config = dict(
    image_size=48,
    mixing='cutmix',
    learning_rate=0.00088,
    beta1=0.9,
    one_sided=False,
    ema_decay=0.995,
    adamw_weight_decay_other_params=0.05,
)
Rows from block 9 of a small image classifier, named by matrix and row number. Rows with one number belong to one neuron. Each number is 128 + 24 x the weight over its row's rms, rounded and kept within 0 to 255. All counts start at 0. Numbers have three digits each.
After each neuron's rows are labels from the 100 images, of 14848, where the neuron reaches its highest value: "responds to" is what is common among them. Only what is clearly more common there than usual is listed. The data: rendered made-up planets. In brackets: how many of the 100.
# fc1: MLP up (model.blocks.9.mlp.fc1.weight, 1280x320), inputs 107-213
# fc2: MLP down (model.blocks.9.mlp.fc2.weight, 320x1280, transposed), outputs 107-213

fc1.304:085122155137131117163084113135122148178102138126167089137186145127140134160084066076146136165130118132090110127104139115141117129123090126131113089154185132144131115154138135127112122173139131083135135121122119110165117128108159123130113146121124137132109109152134123095120162174119141152072133135105119118101149110122110
fc2.304:099130090133153097142183088117125108132127139155140116111117119129121125113092124112138140166136160131117093097135132133131138148102132129120086169137122162171149137121107126174155127136109125127126144135120114148089125147075130134149125134118106166095125140117134128117128109144098140130147140092090132133136091128167118
responds to: banded gas giant (100)

fc1.331:134123117160129159174153096131132112103111119129160124146105171150110137191120123147129137113111138142105112112163118090126090109086177074090130124090113127139123120144130107086127168164114134110115143073117153145121130126129128122136108127092093112115126098129107111115189109141130140130106175169112161098140119103099130
fc2.331:138111102143129096125118132128090143111125137150105182136111116141117118100178142107092156115111173122090166084131126129129158146124138151108113138151139141101161082135117143149147127103123129174144164187141094089099125125117145141141158151123128151149088155150115141145122120132081171151080131143128141170128116110126121
responds to: cratered rock (93); glowing rim (69)

fc1.692:129098120143140099147127127132135132114136133111121117097174116130114149116176113168127169119104151107105179125134160127102143179127081148097162138127081124135124145122142160124164163153121150118177101072161140147107156124129162132133155151158160156103131108141128119117112100146126123101166116117099095108122125147115128
fc2.692:102128187126101092136124140099091152146171127139108110165098149141149097137142076069143121131107079136174122100156094131140114156141103161120128103132087105160144126154135103126114136161112135170105148141151082114167140093150124114119149136129107108142127143114103108140161124108109107102121134131142095182135135137133076
responds to: cracked ice world (95); rings (73)

fc1.227:159156136140107098143133130176081125129088101098137106101137128111177104126150106147112109112142128150165136123110138135130142128104087122129111062127131152086143125094120125162157135104109130085081111133078142076141128121093086129149065124124139115119153124124129119105129089163127116133148139183136136153135107154145122
fc2.227:143201143114101092137094095138095114108120097120131094100171098120097114125101127147167131096099105111141163135137109146113115132123114129122123111104096151120096135134098107156141130125153067134099085151139133131123118077104177141140163165139125143124122116107128115134127099178117121134151093135124153131129090136127135
responds to: ocean world (75)

fc1.403:126082169155153140116131088159121094138133101120182152143130145135118154157104131125131113141125121148125100111143162128123099149078143087127084120147121092129131115113125125090098141146135109125087151103119163167146160106139082113144138172101140143130148097130100128139185081087121159119128176120132157135129128084112154
fc2.403:110124073109134138135119150126113116087127146122058176135119119113117119120101128102113164149156129106126117091112109134125124151113179115133119136136122135105131072163110120145155099142144138168120164137150122099137143120130125134129121138139153190123125165115137130087111114149096134123070155145115159170151114143099119
responds to: cratered rock (97)

fc1.510:108114136128134123136156095119118096170144163146163126124118138150112129127113164130159098095118123108115103127118142069104112137121183127145134103169105109111139145111100133081103117128145117150110112130111137110101160130109195170095126121129140131123126126151135100151130194104112167105150093170122119129136146106077107
fc2.510:093156128140165156140114124125108111104165137142160125177109157099130106149119144175133102122132098139132105112120146131131064163155099163134069124060121159095128106088140166155139115127182124114131092114081105145087097130134077124088137132117113112124109123129146147141126132150124079134128117088185130123118126140122096
responds to: cracked ice world (88)

fc1.91:123134135151119161115099115169124146161094135134138141121103149100134167070104123131083104122121141133130134133129147103118167109149128161155141129103130103140109103114171156100167105149083161169173131090115164173137128119135111134139163110144090103134137102121090126159109128129137156132117141099115158123161091130175127
fc2.91:074112161109136099124115130109126126152121102123138171170139098100142141076089141115108150118102094150139140144082116084150128146099142135174130104096131205183098154131155172122135141145128143123112126179127140158110121113102129100087099134127121130132102130157148133139143117136112124133125187118099119106129149135151147
responds to: moons: three (54)

fc1.685:148133133131151154106134099139111093136123108100146127159173161117088148132154141116177070121112101137137138149174116113162173159113127135155115138115095118168140096107140175106165140116149119076137108105112149106138091135151155123087148113056129141115100114105135145150147132127090157149091087150110126138103156134125153
fc2.685:143129109121154168151115128114100112149138118139108118090143128110159143169122132098105156090187114135105117100126078137110086133104156132156121139199132083107142134120153154121123180155128074116126096143153104102101071153152133161157111124144165149101146120122127150148079152123137153147125168121160104129125074075101122
responds to: banded gas giant (47)

fc1.632:111159109117095146107155117130164091122163118146111129150110128100105119126114149128127121152175185155125145141128183106154123164098137137116069134160125142100077100112168135108129063133133105110134101086093097092098098161116103099142136122133171097151141137129149134128097138124108095124144100103124092131122130116092110
fc2.632:162145174137140114113144147116123128100188129120141085133118104130144114107160081093120136164081122185119163073100130147132141165132160106159134120142166143095106143129113107087081148112120093147150137180102095165142167096141140104086128109094165148143136127125147096113130138098100084115160105176110146116157139105067135
responds to: desert world (74)

fc1.109:103179128136155126105117132092104094122134144109144136089128131119119135135119127126144143176125119098136144110107169120131087135127139094087166120149129077121133112114142129117126117105115122160153104167129097123153129100123113120111124155098094121101157113138132125127147124183148157088119138140162109136137095126116116
fc2.109:088139142108135097072115135074142183177118161114112135154088128150154125095156097121137125153106138132125111148132135124127145120144159072138162110092158117132103162123150112150126144157146160061104138123149140153115145148136152145115147121105109117161141139121193116159106113138116115113113153135110099148129130140069084
responds to: cloud-covered world (60); ocean world (37)

fc1.159:139152060127151113123119140136120153114125118090137131157146109094141094172124132133111140054105171185178168119113119099105105071126104117099094146131106148095163148100161123130124085130131114141110114144128130141123125117137127155095137122148119120123115145162139121116113103126128163072169121137116128107154183125136133
fc2.159:147122181111126138074156154114121136153103141136133149162080150159096134083144135100123147145101121144146118103112144125128157117178133149156141115110127131126126134125134128144141141114147122151107171156128086119184089091146143076076129091118109108124104118126145151124173123096111144183078100151110132114144159168110158
responds to: cloud-covered world (100); rings (80)

fc1.310:144109137165147186094108111147142161124145122138113139120121106129074170110128166126145128129137085115093153090138095128111132147100135151112065113146146130097107120096128159109149182090164103116101126137130135127126147134137150110136124120114152110101151161104159119124120142133143139130098149136121103142126158120104083
fc2.310:156125138112151181139131149145124148106117155117135164113093144105137134148098111146113119103102107136129115118148118022109139169095110152123132108101119177134122166173147132108116158101106111104119147115105133136132171094171111106094136108148116135176150130126106128134148125121138141137127126124129119075116074129109121
responds to: lava world (99); glowing rim (80)

fc1.12:158116068139126097148101139107132113108124102141168168172144121119178116143129116137127166093116205114133133129139150130119108103149117102125126139103105106107128165107160118125144086146098159129136112123186121136123124146132179174112099146155157130123111145140143101144160137124096159098134159120128123132140107104141134
fc2.12:155121108130115171079114136139129165118083104111116144120110107140115114121144157111159105108116119158126120112156142094166139157139124102142132097124133127117128146073157176148120126104144086140113174122106136112106102154104132109123142086100120140095130085166154114148133121156112152165122181145119113078126121123113103
responds to: lava world (81)

fc1.377:144102144144134144114114131088144128139121118122122104102174149116132130132116157121125106153112135138164104173144092111110172141114091161114182189118158125166152084160130132113119071131138128085083126097127129112125114139166122093125167104094101124122110105169110151106147143109100130139126129126149170113128106149161159
fc2.377:135108175166136099155082108104148150146103134107130154171174130125135118150129109113125107177122111103121072141146143119110137123111130134163147142194133104165131107114135139134117145134077139151094116149159090122138143144114089178144138090110102131111145132102126156100101136087118094177164158110084129163118098135134142
responds to: cratered rock (33)

fc1.74:180144128128055120135120128090167077121123163125113116110167129131131130127131154177157128099137128137126152154141161156138125135119170127148120117145117117098145110085109109161143098129110099151117100101109088157132128134122132154136129136165166148171137141078136118167157096139153107126116097130149113162121140134131141
fc2.74:152130161084095092136092162106125156116107157101125132131132145157124148105144138124111129152136069144139171145166135105114149117109126176147161128133085140114124162130126136143116165108121101105100120144159110171142151120160142116126139120116091104147138128130103099144168142073105163131110135126147177103138100116148111
responds to: banded gas giant (59); ocean world (41)

fc1.678:147162094109126186162163121140133155139126169125149151094071164155125156157158153150143116138127114127159146100132134115097075136111114110147093119131111135109110083104133169100126168136135110118121110099107096118120113139122109145112105122074130105109115144140177148108145103124154164141134112127097132129155113134125113
fc2.678:144176133145099104110126161116091167121113145123160141120124155127169121135122146107109123103120105104178153169114132106111122149137136099129172145162131148135147139130110148117154136122124130115110150097147159136159145100153152128105124116149112086153169136112143118123158130073134106131130128136149133114125066124145123
responds to: cloud-covered world (98); rings (73); half lit (60)

fc1.673:147170112122173136135174110086126159158175131168090098106106122145102165188101102134136148126131138115117123114106101130152093122136126102143100090142116121150112128142113135145104135146111118100111102134105129113126084112104132109142111098100099126119111113202107135159138088129172118113130150097091125118109151117136131
fc2.673:148169092154106111110113135169122107159156131133120154106107151136128119078104118110157140150106141126190102104123125139106110142104072098108052152165068148169131136121126151113114170094123113127154123107089096150167065132170118147078149142160110141150134126099139143110094097170109111144153133154113091134107150146138092
responds to: cloud-covered world (90); rings (64)

fc1.323:138111127136181162131136088166117078118135079154142158173110128166106119159125123102124148139108122141123164097124172094114095147081162067110110119130106132142120097177122118145117129128121122127127154087089174151142148145098104099152129170127137143131147088135127129146134095098112165145123141116103181133109127099101121
fc2.323:129129104101121131115111108144138129098148154117111135104128103110126141143159168123114168153127134103103166106143094120158142136139178116115156134138127151110141097165105140081159099106146144166142180142177105071158153130129140120131090149135160131110126147142117111112149112133112141120073146154138192130116162118122087
responds to: cratered rock (100); crescent (53)

fc1.542:160108150111137158105106150131130115091112122097112105113149117130134144113151120134085151170110098161150125198104165113154168141115163106094154108141129177125130082168112163124129131124111128081130127140121142111141148151139125120132151098167135100135117136092177130118071112117155105118150149108092173147149189144131113
fc2.542:160137139064149134141103094137144110086061121088102139166156137126092097053139122101071168137085151108121143128132129121138180136159094128105147082108097123113164108115112099128172139128157098128140108091138126167117150122148158112119128110131105193174122101114136172111121115184121169147094093105122141118164154129158127
responds to: rings (92); cloud-covered world (56)

fc1.650:132151122150124140149098132127112142125117079146183123164126136135162136130093111125068135148128111132117133138152134158096100093142126118129131130170148095160144070133130151122143118115088116100147071176102107113120173126135126143139130098173137112115129124118117125137100137123134118131134175168115090148124107150122132
fc2.650:104125120115116154123127111089091137158124146091133140140148117127135099116109084133120152129124073113143095115142095121150091172133099138169134108118144124145132103093139112141104180130140197124164118168119132102189139153106132109092152124105122087130107149133158088121176100144108132125124114159084154149131095114108134
responds to: lava world (100); glowing rim (99)

fc1.332:119081148126143097138101139177100150147139130161130136129086134137125104141154089129118134146140151173115134105117149141079121096134162118121151112116173150114166157109119104155133167147153150152135182167176155139145145094136098100167103152176047105152150132151146141125132104138109111093150157135102113132140129127147136
fc2.332:079105103152149141129113129161119118122139102093127126113152110108165151131131127124116186174100105130090128160115125148109138126083128143132099100151164091122136106060122138146062135199156108164167105139123108096120121153127135159145142088138080106063112125106126152136125146164102134136126155143079133130137100118096130
responds to: cratered rock (49); cracked ice world (47)

fc1.160:105114094112115123140110136141172109114157157160182142141137147131123137140123110129107105148130077145122115165148136135132135108099154129131137164151113112115109134140149143137158061151086142154087084087125137119122172133137109138128169149148119138137141139117176133167132162128149150166176154140115132141146130112112132
fc2.160:099149131102084084133087142114104136115123145131105128118137131124116142129135127085122090098138092116169170115113097126129111126127151124142076108117122168089119139127102161118128159121140183138095170149137117149152157152092170147093122159116099093127109144119138135101153102111080094149147128151121135143134102138094089
responds to: glowing rim (89); lava world (79)

fc1.487:138153157137141183113116112116127142115120075169141135082119167114140108126111083133127082141112133113125140188140121105153109132106127159150159128135136153108112108159116123155144150131150078151079089179112124152154165118128152120170138154164166136129111156123136085071157112154116126121108115111156104165157110138107115
fc2.487:116127101116159141148078108080114113163146153140120136120114116144150109166089122120088133104177128123129184134142108143119117146095136107175162152124154130122181140206123105138120154126169159105082149150155124124120143090130143131173116136141111139116086191140163114125119133127154122120144167115085160115124110148151133
responds to: ocean world (47); cratered rock (32)

fc1.290:145111108144142143128147127168129141148146119138133155126131117126108103091178097143187142123101125113172079101051112128113101155104133075126105098154092092110094144103125128124080135125096160131174123093126142102146136099137090121108155139119095144124124089143121098156136099151087210139134108129153124135114129101158077
fc2.290:133160133108099126131131147157154147086196101106132108151103124172123110085124121118159146125130153136142105105125114094123085078098102105117141104106123179129078099131161159170156152130149087114115112107074095097140120110130130126153150103140176110101139122119155174137135127104118119104165072142118129098158110149198150
responds to: desert world (92); rings (68)

fc1.342:129134116125131134132137101126139164094141128138154159132116084117168125161109134119141087139169158145095115159156145157151118101153112124130118143104062111150139110126159116102138109124162100097129135165139087088114136089093162103136131143137122159133089113167141132132161127049097107116120108144145139123084090119120133
fc2.342:186103136152139153108119113126154117155148119118124124112114131124123110152118174126102142147162125121122163127135133132150115127185137105142137137124120124089146134115138117105140138140118161075132125146114141145079131135096109106124135149101136083085119170129112084090183105123184156151092152142127146146143128131122114
responds to: desert world (41)

fc1.608:097128159082130119123160144108150161101084104119166136103105122085168144114080107154159099116142160086167117063083139146178116127156161160190133141117142162121132178151140105136165115125149144141127116118146135106123156137127133156083135167142154151138099165123142122148099175179119125164148131103141167116121125101088130
fc2.608:117091123122142121105185142114107122121164148129122114120103152114153156163110098120173061132182137142065090133134144101128105136109124100155154135139128102123144167180114158103114143124144160141108165138168161103120125122134100154120134184119164117154100088116114144133142159170150109115121154088153102121148123128074102
responds to: cloud-covered world (43); cracked ice world (36)

fc1.621:148126117111122136144124179135096126080101168103122135157136112101173103161096135130122122082138118169155137108134118107136148099131122123156146087118123120100120085159119143170145081161129170098111137132106134110126126109122139129145079140129096142164165141145110139126143096158107128102115140180129140144107105146153157
fc2.621:145143152117112103102082125115117107130115092123169131093134114167122127131128149127113144158097143126115115131152128119163146106155126114147108134120138179149096099111133153119080112085085086127171118164118113145160119111097108123153145138141123118146138119141118142169165146121106167106137170124106102101172162125140159
responds to: rings (76)

fc1.452:135103106100073144145114117072138139128153117170130129138144163080095140143158118184106135155138151128123093148129121125141128135167119127144094088159128127138121133109133156104137119137125135110128076093100100122148159155131097158069104147159175096122138120106110155107144072124171090081078103129136084105136168134123116
fc2.452:107112103126116145143148105124160126115123137126139144140096130143124101129171199129129155115116133133105098148129139074116109107166092093086131105133151134172104146098137188160117121181102108107130147130134141138168110146126137110080129132124115120150115135115125144131116098110138171152126130077094183116184138140141120
responds to: desert world (38)

fc1.84:129131081147119111128167101128120168115129102146112119122114117145148145153166111142078106073147141167164122144093143114124128093082091146117079079110137158073181103117134156131126156113159139082127103090106098134148135135132134149098128119155149128108104167114134114100149065149100128126154147161111146145131143125126144
fc2.84:169144138098094108151102122127095125105084142138135121097141126143122116144168147130094140073140113122131127146159138100123160143155145111131070117086118151147109112127137147145162133110118087111114149154101128152152183098130145134120160096144114155143132132132158100145167125162096125181130098148144168120146063152137134
responds to: ocean world (66)

fc1.551:097079079148102119155127107125142118110123154120131127103125167166174116125123115080137128110136170122092157164149135145128110131138147103131143143103147100124075114132123116143112079152119158117114150144165173137082127130182153152162109128109124135110132161127157142087148142167148104108147129136153135116138126080098164
fc2.551:185156152155149139116116169132099117151158112143143141131126116113126130124177110135114135183077133137139080136099055122107150143099085122115100173150120135076134139111120096108114135119092140148144107138097143153125104177104126099133153126148126153128121117153122129140137095100075112149142105146086126155112133122125098
responds to: moons: two (50)

fc1.235:147148145130109069119165121123123157112156121115123124098118120143179152121127149136084084109128162150148105150110150120121141123134101175129114096107126141094180102122140133166104147133142161070148106111096114097145154145117134126123087131133118131143092173101140109120152058157102132130146134165110142156121115148135151
fc2.235:166146192129091084142109103104107122085111084094125088066136089120111130131156150117123124077101134099143127124146118093135133110132121102124071113084122167123094120147146127135147111098121117117106130110097122126129129117103131134158125144120121130162153133134129103125147115157097135127107113116112141141140078130145131
responds to: ocean world (43)

fc1.139:118113165125109174098101087136109109112112153138127144111101124156126124142121097130087128131149123122133137146144118131120144132135141161119168138095115144117082143087097184144137148157132136143124164156162114109110109119162117131135113139140118127125100139099143126130083140085090156129152164173181103111150145162101139
fc2.139:120159128144152103150138159131068107121177122090142133105123090114097118096100142099162134150110140094130069097102113149124152123114159140128100139101123135139084120150126159174130060127122054144135095112077104111136103129107121110122171076141119146088176111110155119129080109182161130126192160088152137125120135102115155
responds to: polar caps (63); cratered rock (57)

fc1.72:080144119140083125106121110124106113115093128116140136118129101118121138103128153140117170105120106137114111154107113130126140131137156128157086179141095104166117098131151129106092145125132104117149117125140144120121098160094126144144168117142121118144154123136100111115062172138150094165179149170134159103153128174117103
fc2.72:125085075118139127155114177123101101137125131136131143144157157172099119092152143140173122099128121141126117072149128144127100111169096160149067140110125121094107137107144121146126141110140080149138119097127132143092081132104110153109165139127100118123092114105129155148108100135136096127120125103099087151081118145141145
responds to: lava world (98)

fc1.603:105140096116086131175143114128135116139111097150123152111128176071164188124095160146170097078140114085114147096135133162121185102131188118146107156113119124121123153101127119133095155141131094156166133132159135119123126116164141145143108104092109169138128151117141135118109179139130110130100101133127117127143125115112164
fc2.603:100157127126153111109120167097112131143130133117169097113102145149103116134084141158101126170110135121137159139094138115131071130137111135133066121103150143081122141107135105119120115102195177120152141130154109139100128174123139175114172177149098123095141125126122127126153121182138127108129107126136112081133158136105103
responds to: cloud-covered world (97); rings (91)

fc1.5:169145114135141192140138166168141115142167155130092119121108153079122142125126115154115137170117127130142126103117092157165146094133148166123124146164106124113079123120085158143128114143180161142142097115096140126108124133079163103134120147119105120107120053153170155094152129098139174166117105124172130129082117086111102
fc2.5:116137111110138144150085117117109128127140143120163155124141129110151128076126151110073161130127100121159133138099128136092115104157106116171161121115176105178129119094142148115123080124151091148139131099131143130061125151167161126067164108126081111101174146109127109099116106084110138143125153136112110105165098136161108
responds to: cratered rock (40)

fc1.176:114085148137138135134164112062163144143105133118169104072102155119121180122113106125154119144158147147133121120148159134138107094098137164167117141128138097106131049154131123134105120118150126089095086166108128115131175142145108113128142163151103143133112109095110136146127128168160117090154116133157162099165109149086168
fc2.176:119105150106151153119139117127120159166150152108109110148087157114149138126146115144108120154158125178118112152162118141118104123104114118149183114131182097177142108174150138129150192125124184135128128150121143127119128141094076136119141097110125136122133125109131098117147156123167090152104167118082125110122146099080120
responds to: glowing rim (73); lava world (37)

fc1.520:134113141083121142102143102141154112148121104105148115103129144117115141148150102159120107113123115122113118102141179139111177123148120145117095075121134160114134138089125164112147142110158102076132111132120152145127126108141153137100110107122167109079138077124165108130151163134164144125099122143131086148113138124155121
fc2.520:135136141104113137117169119113074153132085110105112187152164103154138075137133127113167156137119124120105111131171113132157106105143142136117083175068132162119120104118106100166135092102143118139136114121120106166134150091102161137138161134135122127113121126131105101146137129088135169173153144130126136112113150120100085
responds to: glowing rim (73); lava world (46)

fc1.272:109138109137121147182114119117143113123100121131090126129117144150183125092109139148133139094153099094125107149152142115155123107110152113130140173122113120122153112114114132108137105136132152144142135106158137149113101155108160146175144107081080056140139140074146141021124133133175139119070098125143123142094119118099162
fc2.272:101122161105151131096096116122120092087141120131133130123104131146157142068134105162159113108138109152164091126118119121169111174184121139179154120112156159106150136130153143103166163122131093106148115147107110164107141180134095138123141147100126143145182169141115157122131123121099169126120133131115143109146098117160089
responds to: rings (100); cloud-covered world (99)

fc1.425:151120111140130137120138142130124131129134123128127119115125135139151127143137155151095123104161142134158104140151158118129127130109094143135145095109132155085139123133134123135131149158134104107122122075107096157128162124118135116091116121131147144104090169111150151122156087140138148101125139145132132133135120136164131
fc2.425:159162148095099099146117166131093123106088123092106156088126126140124128117147134119131104108162130093171123113139148115108158112132125155127089142085098164109116136102134169140157132114110095116116088134101110121134157101161161139127150145164134132147127099142124102133139158128092124158178116140156135122149098126159118
responds to: ocean world (86); rings (81)

fc1.363:160141109138144107132175126149121152100144166122128119092132142144165128138131175130069120106079154134151141154155146069110133131112155153128142081079123131106138074121117132165114113121123104080125117121112138124107140151115127130103097105155128117155089132119138150116136089173073122168147109164140146128126113156177129
fc2.363:116113181125113081135100133122150138098118100093116110066108120129124124125132163115109114137116123122181119111151146096137161096157157116144099159117122145130095153141139142157129131128081086132120140134099133143144134148128170117160140113141088101174137139127132107117141129134111160097101134132097119112155076113170134
responds to: ocean world (95)

fc1.767:135116064160106144155136148133155091109124135154181136138117117106160136170143113150159138107126143096109128125108162175127131128142150148090115141112112151120139105173173109122118099128080152126148123091132161099124132163130107070153141139112139148110154097133107153145115120130087150150096136104144125129146151107126118
fc2.767:124138134101164146150150105117104131124189149129119094102111121131132147145163162146123095155090092133141157103123110106145121137165154136134133142124122133104134116143151112143128161113115159181123144097141110105135189126113135147153142127060172127145125099098151119120169131113136122160168087180129129125138179125127095
responds to: desert world (99); rings (93)

fc1.64:094140140108110116138138149165119114128095129150145138158143136090200134146094121115102114142133116171114128101143200133106102100140134138120140155131183117112124104081121155099138097092090146092161132146123133125123131160123124160160121104153089116136125121139129121152098150103087121135135178184119092148128175118136172
fc2.64:109170148105158176111147132120103162134109144133123118139148127137123167142113102145151170123100088129178145059132073115129114130123136117119182093128124123139112156175138101141139178118130186157136131180136164119161163120111147103110149090120153112124087142106155094127164139166144124148110119144100130120113102140127097
responds to: lava world (100); glowing rim (90)

fc1.29:153117085150146134155132100156143115123115151162199137111136114138147128104140117161141136138124171110127148135103141127102118064138137105130146140170131102072146122131130141146135122132094152120135119115188138119116136096115158159147166078134159121111091112146137113108148153135152177131108113132100148115143123108140138
fc2.29:121114135112131190130065125120113122113121084140128177111102146145137149116131133117175181135093119167148118130151095135148140114113180107144156088132118164112115143085103130182112131090127088125133147091107114115090116153102126129160153117127171152123142117135101147171130160100121143119136166144114138121152075152133121
responds to: lava world (74)